A small encoder-decoder audio transcriber, trained from scratch.
Model: 18.9M parameters, log mel input, encoder arch transformer, encoder activation swiglu, encoder moe top_k, encoder num experts 8, encoder layers 16, decoder width 256, decoder layers 7, decoder norm rmsnorm, decoder activation relu.
Training: 5600 steps, batches of 128.
Data: trained on telephone keypad tones over noise or synthetic speech, 39062 training examples, 18.4 epochs.
Rows from block 6 of the audio encoder of a small encoder-decoder audio transcriber, named by matrix and row number. Rows with one number belong to one neuron. Each number is 128 + 24 x the weight over its row's rms, rounded and kept within 0 to 255. All counts start at 0. Numbers have three digits each.
After each neuron's rows are labels from the 100 clips, of 14976, where the neuron reaches its largest size: "responds to" is what is common among them. Only what is clearly more common there than usual is listed. The data: telephone keypad tones over noise or synthetic speech.
# gate: MLP gate (encoder.blocks.6.mlp.gate.weight, 1024x256), inputs 0-127
# fc1: MLP up (encoder.blocks.6.mlp.fc1.weight, 1024x256), inputs 0-127
# fc2: MLP down (encoder.blocks.6.mlp.fc2.weight, 256x1024, transposed), outputs 0-127

gate.324:129104129142147137126156115115104121108129164156126108113150112150126101134105188137130087129077133129152124150126185137170081153137132134141089109115161140126122129123100092154104087108114114099132130196150159121082119185094149103087104120122127173129148114154148125141129136100133170163163108136143111163150146080091156173134178162153144125152141145145116181125084134087164101126094
fc1.324:126183128148117136154138135183151122129127151171121140116154163111137128145192159096105164116051083139139080106110124116115135170170158137094119163153149165141142083125141137124114110107096121152105132149110134111173122189107153095132090135119190154150135099183140138118077143164124113136131136145123129143157144143115117118121084143082150166128145096123131121140144160120138155155119
fc2.324:141159103070103125132113091124121117104162117161127119102164106168105064132120133173147125096139131159094093138127115105120144146144137110131130142136115161091120133141124130179116110157125083115119171098104107102080128143087126069143139119091128157150114136119177140141149145143110142110146104135172179118105118141112129112130139130143154105117136176118096104101192121114121138127107
responds to: reverberation; number of keys: 1

gate.487:093098146162051113130139131116141103057143144123139154118100092103158138144176129131081135107144127135129102105113116126150142146117114131077140147127094101127165133137120128080124094138122141125157155142150142174089108137114148135188165116146161163147116119132131131111069105113126088141121152137163163135115138149095106122115121172114128153118122157135143150101145094086077105116106
fc1.487:161171195096126070107142129118115128165111100132155108107173175162097091140117130123116111094115093121120158117152122176107155110161153150129145137053073120160123144139115149169128096132125174105068120140115094126121095080150136118119135147168092127134130133109140133124159150151115135137120098137113154057124098133121129114124122118116103083160131164120135120124144132124133139125194
fc2.487:166120184125142126114137109124164138131156157127103148164131136160100132104123120102124112142098154132108117142118153087090106144091135169156136132110133132117168121115085121097097146133140168128155089104109124136116141128110129109145092137149131118110127107110120114058139141139167114117116187134134139147136116146130126117051103103167112079142133129142105197140091103145148134123137
responds to: number of keys: 1

gate.660:094119113113109126137113155128104163134128156117136103115128116138165097148130140115108118162141138166093137122119126129121086167155101148124141145155096111157103128152111133168135084098141085099094146083162135130163116133105100126150148079131173147106116102119150116114136141127158123130100162176127098149141165154152122142030110173117086115124136117118160068127079087101072146134118
fc1.660:159102123118081117151131145071146169114128118148154130096131105136135164119106149187161143125174141128130118116099173129156133110140130104089100140173142103120127163106200125111112120127154107156112148090150124112146132112141171124145108136100159126119109124091129133159139133164134107117119180109120146149189107121114154133134138157122127158148116098117087090135116074166139107085147
fc2.660:133108148105120121116112158086125101172126118161105097083142154192116174059140106144160131120155151120126126156108138151125134145144159095115089096131157132118154177120111096129135132164125127159121131129090131144117134150130123124151145078121126087134164174127139144124112136153108129179110113124157108098146140133131171159100104122130115141130126141133093131127157110065138142086144
responds to: speech; number of keys: 1; number of keys: 2

gate.11:108138161099160144133154098151133129146152111161140086117141147131171095119157156085145125168138145102141124109157134134126133170147139107114125187145148138110099139150111134095113127121093135100112172136086146155151144087091146117136167153133110121108127120144111109168129122136143111125192105130148144095143100098164142187081064113116114165149142147148115143142101134128114082140087
fc1.11:105119126132143088097130129120142130125178135144118154069152126172147138113141141151145176120141152137093138125113110141148139138087174114111113116147142101097081179127101146158097089092129121119120152160118115135126123134138065112112107142118143154138114133132078152156123126121185160167137114153113114105098067105156136162126145125159175158121158159103136132186162131125115134141130
fc2.11:117134160092148119138157128114117114127136103155126109112139076078138136109087156144148088070129154142155124123131093079142123165120123115128091114117129141116114156104138126124075121118151118137122124107109125120130146117142162186103104165143133083132125097134138125138099126113147114103114091105119151082127139127180137125105109123105132140128138115118113115094139128088135116152100
responds to: white noise; number of keys: 1

gate.105:162091173111163117126151081141141153102104145146119140158127119153097065093097125117152123120151131103102101091117097139138105097170130131111115138114148152134096164130117143120136109157118159159150135173138109095144140127140095141115106156156113138121109107171151105146091141168125158078134110102159121116138161141107120115154095116114164113102153131106135126133119117139130130106154
fc1.105:111093123099112134143181162165108155088140141168139138113128171165139122110149139149116140137124128124107125114106087135151166131141116107084147114095119147089141137145127133146124125128127121162159102171149077090107101144133098125107122114110174136129103147165177140160107116094135170154137102124124111138154117100081115124126122157112171138106179156093076124128070131082124106118102
fc2.105:165120167092086158152114121142101151120113127133148140130115109104117086097133082159107104134135154143085155106106122127148157134156084135095080191102106107081151146114135162107143100167191147113125142107134151146137102114110110113138135120141114117138103126196111132102111148128113109174106128159118077126142130150127136074126082128104099131075095141117134097173113138100118136124154
responds to: white noise; first key: D

gate.147:077155142127152094115150126187121084115133139127086112110134139167131144127131151134134131154108137119189148132096135150157124112121132092094176114098143110122099163134096113125102128085119130107101141137141110142139156151121109145151150129136186126130108094162145118133108125141148141123154153123122147128142118172097132112108163125137145108076133146103135118137174105106132116151154
fc1.147:110140107095152096096139150129108097139134122168130104167135115150140128139149167123150090127123140124132131143130136140118127132141115082106107190179155094099125138162076121127103140131105094131107134116114167125108141162100112116128154126137175097150104126133097079124150132141154147144110120103140125101134098166113129163136106129117099133104143115105133102112174114110157121169119
fc2.147:110119073119155087134144103128116130114156117120132122098127109125121131130138174110115119091122120141123109130148111110125156132113185094126158125109141162115088139107160158147133135112109142131110135136117134124095138097157120160118091121134131104134114103133115121129091147144166113106129120112146145104143172158113099116159186111135095128140113134125089128110131114123089159157118
responds to: white noise

gate.667:089120093105099097107140145131127113135125161146133138154120154120172124158133132123124169160140147108114143154156126129149144135105108114160112163141124109112125123146100140153142087104079092119118139117125116109179129196153124095120123132188087098133153126115088141197141150093104153101153119151113142125156127118126122126079132142154140114128137149149126114169118101135140115128138
fc1.667:140112181135144150157146093187127162127179096141125126107129135128115111127141118121177150141081085115118098136094064093125107138106119131118105126136149161129119079092107152135122120125085157137075080126130159125114090100090146130142128126059122124120132118143103135126078083164160149134145157113114101155161108135147132131123127135133131113140152089128115132117121114111142103147102
fc2.667:163141107133130150144172126132124096114117155133131128129100141111115128130123078102148087103132154170155132105152130088139165112148135140133147108122174137124126117051138129135110117140132126146100126129129125152130121140155104142132084115098167113143130140098127098140123105096136128104117135098151163111130123142144129146128108130148173092168129114127174114120144130111128093090092
responds to: key "B"; mains hum; number of keys: 9

gate.192:133124151122141143159074107126145136102121154096154159136171134150090142150118099135113105098136146152094103130113108095099156109144157156137163136095121161127129130114174123112083119130200107137151113080139151099139134126115129130116171082163144141108136112137152157143146144121112169178079135154134110138141104130152128151159095154101135109128155123131156125114151151147107143121139
fc1.192:110142079167155133126127131085134136115151104108152157153115114119105168129109128133108062091122125124120133125138130134150162135104140117149139140136139151156129162112161099094109143112152061086141149114107140147117152135129128119142124081143140152100136080114145132157138116131139191160119091125122127152106127150108132103151120119082126110136123126100101178117149134122122170110150
fc2.192:128101165119151098121166110122155137127150130170119100114129107162107138108131179132108160184118112120143112144124139133180131140141155090113135125119154121105123162119103117114157109118147163158154119095129123107128140164088118122124154131118128090078090110143145115115095148125112055131104128133114121146135126169183120171121111126177166124130154150115130117113066135131143144118106
responds to: reverberation; muffled (low-pass); number of keys: 9

gate.352:139106152102153127132094121085131129136086098159148126130094098155096117136047129130124134148122163122109120099147144110106151120123119115180131115129136089142117162167130088123138112177142130101138151149124103171125121085145104125144117123123150154103150161106097086162134141138139157117086112138127121122130137152147125136136124119136138142144145155093128112142163130149136131061164
fc1.352:112072134138106147136126102130124131191110126127160088135074144139134131145089101151116130106115145102130143108117113106145104127113093130164117165130123093123132141161111125081136140179133119123128083143118151164109104114127107150155141119107144129121115147106121146133133141140159148113099140159138139180142131179158103152136048112098135141104124112099150116150081131144082124122170
fc2.352:145136135131103135133100107146121135133153116133113146149174134141118134128090148144127108094088127134138055200111123111129137143084155131101095095127114078129164092154143125118116110128134126122127130110127172133122130083138140067140117109089103121156111159143127142093113131130116129126086132127139095110148149115141110149122134148141134094128156121109088149113115113142153156158174
responds to: key "B"; key "*"; reverberation

gate.347:094167106154111107137119089153142102165147137149124139126118120137113106119108151141116151133096107128142125121131126142116157111123103117117115120117119099116104123153172151074118125109165126148147163095159128165138152164140140121110109112177125127181153151184120091147131108111162116113061109149151112100129163165144157096148134160139154140125157132080109147153109103130152065087154
fc1.347:143107131111140159124147123107123109133151137156106087140127165145124142149124139109133114149145099101138156142151168111170092152101133136151143129133173161103115161095120126117114133158083163142118140134122112097148082153132139117087121111125101131133177145128126091107148120174081124119108119108126109144093098066169117074125127134160137114118090141105155155111112114164147157156127
fc2.347:155083134121130145118119122142165114081121130144151098143081132127128125126098134134120119132088114131170097143121152136129131113105115153141113109095141123159141102111098126159106153128153097151118172125186123115148111153131123134104146120107139149183157152162115149098074157155108137098153137106143164114119145136133088107097142157163134140147141110114146136180130100103154131178158
responds to: number of keys: 1

gate.576:098116158148166110122153134129093124104118137109158121117148080103129139130072132145116129127129105105154130119159147111088123131136113154132089122144077080125102126109167114154123163134174158099128141118145145121124097112159131117126139159145168183161122114147107136096112147083159162100138136124125103155124130183147134123129159132108126142123116070099115150118149059132130104110162
fc1.576:141133103138097051117098120166092101115134121174122121114142182145126098095112094128080181125142122159084135154141135134187140153146167109141172113080142098142130091128117090084114112137092124123126117115129097106127162135109123174111087118102160135155144126132081147181136133135158156138112157149122088117124130119159146171134103110154130153147149144140150092141099152113137124099116
fc2.576:065130095172142115143134115164127141130119141129126149129112145157139102139149132143157134130136132160143157148117126170121123119121148136113140078109067103189103145119151145103137112097109175179114056111113152131119112095131135198137110161114145097132142151161112150159164105118134109166108112163107100130114115100118106156167134145113143101135108076122154089132162115147154154155116
responds to: reverberation; key "8"; white noise; first key: 8

gate.127:129158144094132150157100160165173095136079122120083141126131117113173141110187118161102150154119129104104151132127077136120136153122134118110196146108128109098165136123136092117102155099135144167101120124107116163119110155127110111149136135162122114140127118100133147172142126104131101135136155142128088151120130132135098129136099129140149175147107145171111162099127131143069123162069
fc1.127:128136145114142138182131122125148160156160108125141131131118145103128081120071132152135134069143120099138108171124111119130122121136137118150074152149148154161126136096143100097148065134085110124108099158131135115130073112139113106141100131129131136155081127179104196073137120141129146137136081172141140125113091120143121133132119118129102125148147151149098110114114176138102113140107
fc2.127:130136170117178154115127143099151176129145141150167120119120123149157091122128096091109114143108138159133096116143135147129092161135124133113137115113141161103173123186112134093138113143130103150141119122114079085127124108108123089121186119094154173122065119120131129104099121102150102105079120096102126114119140152125132124122115150137144117128109125133145116112133138159099114152136
responds to: rumble; number of keys: 2; number of keys: 1

gate.553:170155138103168164121110086179132132161166133131114119131157137122120116166095090104115141149153107119108171134182155148128107107166107146149123126105117177151139131133109138101157108120155131142127107123090142128137110152092104150174120107106076121113132073163160136086114167144116137073132156155084182142102108135115138120151144081136126091121157090121126124110150133149128114157154
fc1.553:101156116131161128124112145104107125101153167147138122158141116139114163112084157162146100124097170141144143101093134122151123090134155121131080074160136134122150092157146150169106140137148103081126181154166112123117125158170095139144100121111136116146116122088116145111148107117121109109078118109167158114111166081116141120109096123100147147091098106166141129104107110116136104136115
fc2.553:115124163119157118111114131114159115133141131172114153120138142114099149119146119122125103122113141111159115143125187091062129123126133109130101105117123134114117143138119115100138092149100159142156123124087085060109156145180134125123149106145122098141130104102114139112139157128125126105123139111131102104138150102134096147083114108097099139103128136132116153178122107151133095134130
responds to: number of keys: 1

gate.211:136125129124080161173132142141156136142139147103104119127127077069172143132121098137125126125042126150140103152090148108148120150082080168112120119167157120131176110152147142081131148119124102140114094098148152172112131158087129124166138142062117119144094126131120114063110110132115106183087169144115136175125148164136129146083109147114109136105097072155137174136103119139110111146133
fc1.211:156159134127140124113086137096119133143128069101150141126140152140094126154113164092109153153204160130117141136182160142107099073163150134156096125111104089121151091144130133146119110163143137085141149131118091112145120091152129115105145109170092138125166127111147164131156132107122116114171098136134132118096099074149127116143151112150114139177126165125113140115102146122134128130103
fc2.211:131111134116103127111117118125131126145089180078100090125141101062164158129157100144120104113094131121110101118119149089170140142114072191137121155151131175118148119115154123114151147112134143139145121096149141153150152127095138095154119162112160135149127124129115096087117123144114117153076159114113123155138163166086117136086118145137128090093112102133122171094119075142105123149140
responds to: number of keys: 1

gate.428:109058136138127158142127113149106142157138097139155089130034149120126147186073149125146139156142117098150123079142175122128076137126105119164111152185108118138147082134137096149138158127113104128133078151139154127118093124120127162144154136098125123108105102095147140081122144119139111073162128135112130171142133134145142163120123122101097113125139100146141127139132153146131146124167
fc1.428:146156138119154125135164084142146139147121147141110154125181141118134113071209093106105102072061117154116129181135076108129142155129133151101147127080146152123129153137091152095144112121113166145126142129110116128130135139108143104149095172149126127118162147158109097145117129159118162123113102115120126118139123129145106116150110091155144121118125155133122131134129147110130082175127
fc2.428:089101102158143127124130147134131120104125141125109114130087134157120142136109118135135124103147128148118120080088132158123176134095135099126168102144105149178116118115171122188124155100135114118143099130171129116139126096144129192139121136111174133141130115110117149146128121110143123118153110086138148120146123122097162144142165151108143093147152104148163124115148113144112177058135
responds to: key "3"; white noise

gate.306:095136109123115122133177145173120109115106144121133152141099129128120102135161129145138115129118115179153104145101136066147130112157115131114141089122164119134123168133146153105110115156101170145162123105162078120118108161119134140136101136145151127176088113141119071124072105121146107121151152142119143125139185137116148127086135149110154051089137155164134094153117134146165126150120
fc1.306:163091178146102164128093097150148148144138147167126113107117144111096152140124111122119125159092079122182111122109129156137079156096132148158135114138125096148159132130105081118131130128156076142099073139126169151130130142146132109165123118102121162130149130120131144109140138139136161154127142143144103165111093127132113142107099114109116170153122140159133161146125140145106114119156
fc2.306:135113110137163095109125107118130121094111103131092126140136140099104141133133149111114141154168153127104126137126144135121112129127123112151121107133162125159087139136089122115106125134122131125103137142130138096097175130110089110125119099141118141128182156137179125161128104149161122121107109116136112115137131124102137164118146123135127160127149103115134137158143136133152132125092
responds to: key "B"; quiet level; muffled (low-pass); first key: B

gate.592:120149151096129102085126150092124110120124083120121132162125146143154136129125103126163129148177150111175120105165169134093103081126138109161149130148170115120074132099117121119122146100164084093124189121140142151096118134159124128130161123121129116132117122140158154132138076115099149178154120144116158125096074119113155143153139116134149146157144155117135117149089161104160129107092
fc1.592:128119093105170133128115137126157107133143126142114149100125120161101178102172147160143097139116123173130117147141098131129157104138120116113112095130096093119114128115156174133127121135155130148128132120126103135164121110117167105148113174126098155127170128108100088116166169166136102127120096108127118122148153159124153117129140101149157098130131118143097150092159135076129090118124
fc2.592:154098127102135154103095123142108118094088139154159123166129152154105114109138123111146165149126133132117138134146065086118089106114141147117097123144148130078109105151114126088113142211108136129107122122121154131153128115168115103108145122137121068166149127114162083118114150112136141099089113114098098141121170133121133121117148140122157103106115108132123126117149127134155140099146
responds to: speech

gate.158:083148093133142113086117160109110153087122135153168108145129117154088079093124150171119146138142137138162149117150125157136129134156170124096107105119117120149095124115152125158092133125135132097161162166097135095146125123172079154072114075159130140156135110115120165166174112100145172117127128159118104127121121089117144141135135171106119139129145141114142110119127101113112134104092
fc1.158:143111135155091136135119105128106119142126127128080140117130107101171148122108112118120087094120148139127132126088172089126159141083104113138137136147125071129156160168109108087142107125155110082110105099156095178102119107161174115170099135085165143115111178143173104114073126126118104145142102122136134144161150127114116141143109141123133128141146136143114184137111113142132144101153
fc2.158:115123113140107096114096126112110126109090126149123120169142098116155103094114121117096154187136131098167167102084150146146134134171120128123146133135140108159101143129128127095137131107178123118146141150164155123097155106129084212109138093146178149107112122132111120163116127109173167158147141167122085106140095126104158111153139149115147167085142150124173128137093124113126137104111
responds to: key "B"; number of keys: 9; number of keys: 8

gate.470:142102138111115138100086147081127095159117146152174137144084136099095130111111100114142125131143106092127127115162163153171138104114125112123102147157151162125180137138096105146182116183126167132124156148151128204185130140135111124113141137083140144099143121126132093133120121098168157103109128139140106144145113183125082110141126109132120134140154121139122098115156138130129170121135
fc1.470:151143178129151147134126147070132124138118162137160162130091097111128124171133163151096159192143165120162127124137137144139150098123113077146153096171125135113140131142132136108116118143111093117114136141127129114122161112106099132087125180112124083123130146118130151092148142124149143143111081135170150110159119079139122168099136139125138156102215132141170105159094173144138118154122
fc2.470:147105112124116136144150124155094119100162129116113112150145118106122121126121185076112100115083125096142137135128133093161111133117150113130103117102148082123191088178138150066134097118124149161117171136104127093122166090126154096103104152098111145159116117147152120130123130106096156129125121152137146144132164114169133128161129153134096163128175147118167164118152110088108135119143
responds to: key "B"; key "C"; reverberation; number of keys: 9

gate.612:161127158136161150116110133142163121089102142149114120144135116124172106126125135152116108149159107096112164110137131066105150113121109117123108139158071121121111173147121119065158129136118109170151141104127140104152124123125129116106106131119090129128150148078120102146199153102177116122086148109139121128117157167171146127092133146149098141130128098099128131160183113125119136152174
fc1.612:128093140108125157129148106154093126143151161098133150145171122152114146162125086160166082126148099126149128140107119136158122095132154161126086117125206173141135143102108099104138142128144160111122140123144134144151136116139120164122119113191122122143104143138088086128131132154122104127121192120098117083099118174123162128119151105116114124087117147132120138140144140092144146143144
fc2.612:141123135135158107129184183111112121133113100140146113102129125168101088139128121109165160105130151114134112094151127147128096140153144120139055114104155147154126142139146138152146109145106156126135116108143104121115087122124169163099158120160129119105122120142099151146104142105126132114130115165123125137121128094132138075090177106095118136125141129151115152110162116151110112071147
responds to: reverberation; key "3"; last key: 3

gate.13:137124119145100117116141146131124185128082121169105147120143152147151140134094115132152140107117127135145146084094139121116121107113131080113109104135204124162139132134132140142118122111158099109130150116122127127081093137139110130159174134143115091115144127105125118147085069118105145113142114152099137131117120097094142107157156128082169139083129144109129099191111105125117146132151
fc1.13:107159151147162130141151078124064124110136076102109126098134131176147097165090129146163131092174095158105136118116161156114124094118168148129159140093145179138124115136113145147169169168141080117106143117140125131104128167150117140143151167135155110146118152147160139157127121131121173135162128134133125137129109060091164138134141114087118106068132138113146088138110127123135110085153
fc2.13:144125071118083137134131116088081129109137138123116122155155147136163160164102146125123161148130165141126121148102113115121111122149093137079173116130127128088116149140120149123126150119131116121109126185106115092145111169115089138115111159143146136147166154120117135141092105082117160146135147167154182137102095144137105113120120173121084078146137106112139149141051128160140127094126
responds to: speech

gate.707:116142130119156107130087081134121115135150155110156095118115168133123122131104122135120182157146155075150109146124132134113136142145079168103105138164100162076107099110105106163119140127149139146122097164132107138126168152150118115150115144192131123143129096088138110138127140117108146090115112119145126117130117134124102133129117092141091112137127120098160135085191136148104150138172
fc1.707:146124111139100096109139101129128170111162072085124143151151121129116148167110121119100141130165123142110127153115164148118138122103123137146125132120119108105103130145168123150142136090154137111150147108133143126095103130120129144110095180091089116156094150122129090111136122126111103095106106111173174159084157104103159128118148133133116145122104099138148140111154137142137182097127
fc2.707:134110127094119183113129127156150151118126127125150160110102113150094127132159113115139125131151139087150159150157115124120134131172120135104127147144156113130126117121083143081092118152149144120150122157144136172166127126127111085097140090124121153117156132140110172090165149135153136137118121175097111104112110095134127094135104157133159122146094186121145122171099092080118143157109
responds to: rumble; number of keys: 2; number of keys: 1

gate.485:179113112136137131141113126162164106125115137124162133109144132126103101153128118132115111122112137161091134102146079130120135089133103123135126138132125090130084153129163123144142136172127092156152159145144131141124109139144164145122117101128130139148150121135147130148118127165114143081186148158156097145186148128175168146116099092151106173135167070173093138121142117123106092096128
fc1.485:127131126149138139139120130149093140119119172137128136114173135162099132113086039068120091128096097140143101133118117124123109120149118125145097136112118099133117119120087125142095164129141145087132144120112119141135116118137110095130126126167099140149142163108077144162129137157118135082127153121145123139120148168128137126099134107106122159081104120125092139136122135149145132133120
fc2.485:144141130155132163162118169102143119113149147081161131168153125175162171133125103135120139120139151129148131136122153167140134103113105095107106117118144105134104127155129149130103116112130107118106157139129076154147164116109107095085073120125106163118083121110142145166143127106112150161153102084117128129106147107157107096133144128140127139140147112118141166113133127155122106103144
responds to: key "B"; reverberation; key "A"; number of keys: 8

gate.55:116123098103123140107127172136104150092147128144155117120106130138139123140132174081141139123109151109114177108139190133179142126111125151106117084173143127134144109158159148106148125128106135136106086106139121115154123114176117141142110117086131095154111139135165162108164106149075129120109105105129171142134153113118172150137103164110157101151123090139055152129148134112139110126144
fc1.55:162087110121129132139109105164146129127156146160126130153159147106167139092112111160165144120118101140158138116139148089134113117087175100100121105133141144128127158170140183127125118122099129158136098145101127129145109136125105100146129124141128128097086141129118168141080149141111126115105144132149182138157152132116124173168082149134137148136132132127120106138100128170095167127151
fc2.55:166133135108145144165091136082159181119098099119136145107146097141106170101134118125115116140114129112106135115154174140122126131124138077138082159097083117096125163165156142107146143121120100128154162130127162107114120122111099148110154129130104110129146159149141154092153137103142128142138110112130094101154121100146095116105170139097115129131148114077135112107125121128120158116113
responds to: white noise; pink noise

gate.672:120118118148127147101109118081170101123107161134124104122159083107130129125156183141110105131087144153139102148140082143118155119131086169117118144130109077116127132144134125140083118156157110095115122122112162125148136089123148111127133103117137184097149180126134097160148149134142130141098107129148109127120126136175113116109128134139141149135124096099108146123196106133139177146136
fc1.672:120154130159147126131093124074151107094140179080138127138129126178122135138099138134144078111133152167126106115160124155119113095162135105126148122115086085125112136093135132145095106149173147140104131135148127107169102072141167110139126081111104153116167161138143090113161151128116113114114113149137083139127158120128122070160139143158109111189130095113087152099153116115149144129150
fc2.672:104132129101120093102160112117136165096145135097130133107115112157134132121144175129156126142108137134125135122092148127135103143101099118095151144140160089110126158102128129099095150125158154107154128113152114153119099126133124116148125123100141140177093127104150140175130119101161119162113143140129138128088156114089096131137085142162137096137127158132115154092088122118102144149120
responds to: speech; number of keys: 1; number of keys: 2

gate.116:135155124124148097090133155112108137083107108122141154141141154176093110129101122116114146145205120120097171127147164141118137084173175073157148119090112089127081149098125130179117125151170151131151169137130098099094132118185116127093150125172137120136126129131155154195125126120132112116174115134118137085103120087133144123142176116148131120147144181100138110126114130097150153103111
fc1.116:125099137120121141119148101148148100141143178136117101098104118114130154105160109179116141108078118145129116106130108140183167168086110152061138143140100154121135183133184119121131168134108137118123117126136106152174138112093132127137103152094136135144123144083134096109153131136131108141117133128119118129157161174087112137100113156137143110118155094141109135083137115124078133127129
fc2.116:147101125113121148140169120149120143135088169123113158165150109086131149138133083102162093133111142113129117137124122055092117114123092172145106137129132125128126136123127158097114117150143143144140107089122108180104119153129152114155134133120111110151112112155117074096101128121117076105092125142104136144143170149117152132116093125139113081112091115135131126133119117128149100147136
responds to: reverberation; key "C"; number of keys: 7; first key: C

gate.273:133154123156124082108129145133106135104120078140129152128147162181112090145098137099110165132189135119149144128131183137126111115151142080162146143118128080119109122113107119134135115133173133112133169151141119105100127118180132138127143083139171136118119160149123172159116089104129136149179145137120149105101094061124126158148165129126124152125145136101143153130101126120132148136092
fc1.273:127117127095129171146104123107170096128133173111129111119102074090138164141171105150147120140082122161119122110130095122120145121094120149092107100148110157123136136129184136116142155128117138128147126089125137151156145136096135108118119143113083130154132120102128079078160181142117097114109112140117099135168168183115123083085128141144127111129098086173111113124155137136113122125145
fc2.273:158104137092125154113166085145149143127079146141134112174117126113126110119133086117138101123128129124140133111136110101114111132136096157150085162123119097151109165116112124113119154131151153148132117121111111165103164139136132131150135139124127121122129118132145086115103163137124132105127121127091100164132167176152150124113084101135126079094106106122148123124148147110143115118136
responds to: reverberation; key "*"; first key: C

gate.725:102125113130142114131166117118129103117152163129129109135093098105146132127107090142147078128072136134171139137120123122105130112108103125055138102152155165151119149147149123114150115147126120105111124095121086130133103132129123155119093094110182129154111122152117121106111112088094135131124114117181105105119158143131078130113125123110162123109107092110143150129159125115121148145136
fc1.725:134100099100120098187153101173153128111147121088110124144142140088145126150130123110128137105106140131164135110107162156147143151101117128159084149161132162150106125120145154133132148082142093100098128106146154151110141133129150123152169073103124149120094127126142133065120122093093100111124148139178123121133135130107095139120157137120128097149114141151120121142103135113137114129169
fc2.725:077130120155116107134167145141103141120158104173131136141095122145112119142149134112158112119173122098172121111147098160129183137134114142143151132120140158176119125107178147172112092129120124079099123184109156144113113134144175163152114145154112126110147092143171121125158103110116116165150113142137131094111120128116132115175135121074117142177127172106098095142131176103154130107151
responds to: reverberation; key "0"; number of keys: 9; number of keys: 8

gate.499:119115149124126156142115164128165146134110156127141138161147152164128146115153055127087137107072109133111123108108056183163141140111134142139135172126113131109137136116141140129117139113157108169139097158094194135139150117082095138124130121134133162102149084141120176134148121129120194166096102104130100144122126163131105111154122118107135148095158122110136075147152151167121163126170
fc1.499:170147127152108133137099151115115142147143089130129095132109130097124177156154102129090110160128169127150115108157114117151121113099160182083084136145116121132158092127136113104117141133118136105129111129119160120152166072094121144148145127104106138120129153122104093074153141140098121138083101118125122133138111139119134099178155128118111103170115114142094099112184156179103181148117
fc2.499:118113105112117071167135109138122150124127113135120108100101155172133126127125192109125150139151126124134152111149136126159115125133126135150163154130105099140109154121160105094147122135118151195102093115133134107145122110120104166105160163140152117114128135115141118156135144131117132127093116132150119153146140146159109118102095114138116156064116116120122125125151157138111122119063
responds to: white noise; number of keys: 8

gate.500:146113130112132122172098129116117139138129103104154164154121071100131120154086141120111109126125142159125129156133144119114078145119116133135101127154153090149153092163149158087096140125130121132128105124105156135118128138141138142120132099102074128143108115142129131096092113130089103145111153169117102147098172084142135149120087111097065167154079078164162116140113165163137117148097
fc1.500:119104137159137101125144114133108109134143124156093125100125160162095130123150127110129136090139137103117110116131072175120124135128179087143140137096102190099069167132095132194144127150110146133103128160118142103122153103148129110140095174150153135113158138126113141170133105136121121125085103087131123115134113142098104130151138113109154111077160145128119105137170136162130148151142
fc2.500:116165145108149138107139114104153110152140130143119108119117142180115122124120150132114169094128118124110148124154139160111117129165140110122160138146125065151103120137102106133134133130122142096132090108156144108135103141096106154171115124119126112085179169115104136143160125129107125153144135120119147108132095119156107162130143119159151129125167151100169162127161140136096136143145
responds to: white noise

gate.544:099125102169120111104083146104106121092118142146132106118082095129130146131094159190124137140135136150122116075121163131133152153157127132138129115170115101146134110132146083162131145125142127087155140129138141125147107081162153135129095112142128168152157144084103136135165139081156127127098147146127135134150155119116158150151148173103144151162154107131125148129126087158094153054128
fc1.544:103144090154122110116121146113134112121152167133116145131149089137154142075127150152116111084084136150182129174120124135129196138093149129084116137133131084139120149158116103134124119107134095060140145118148132147129147124174130135125079093120165178151151164137117147146133108099147173141138134112171125124148139128135135143145120174115145168139154110112142135142121102096113121130092
fc2.544:076138094160094117132106132130105133112141143131122105124104094150123107104104128162099172125129128168125136110099149195145133150115146104133168141154102141100108136132143130148128127117153096126120140122136141126155147118132130173125090101125150148131115127106146128163143123109162137157146133172131116119134114118101149122182157155114152153075163100103137081138121123143111155095134
responds to: number of keys: 1; rumble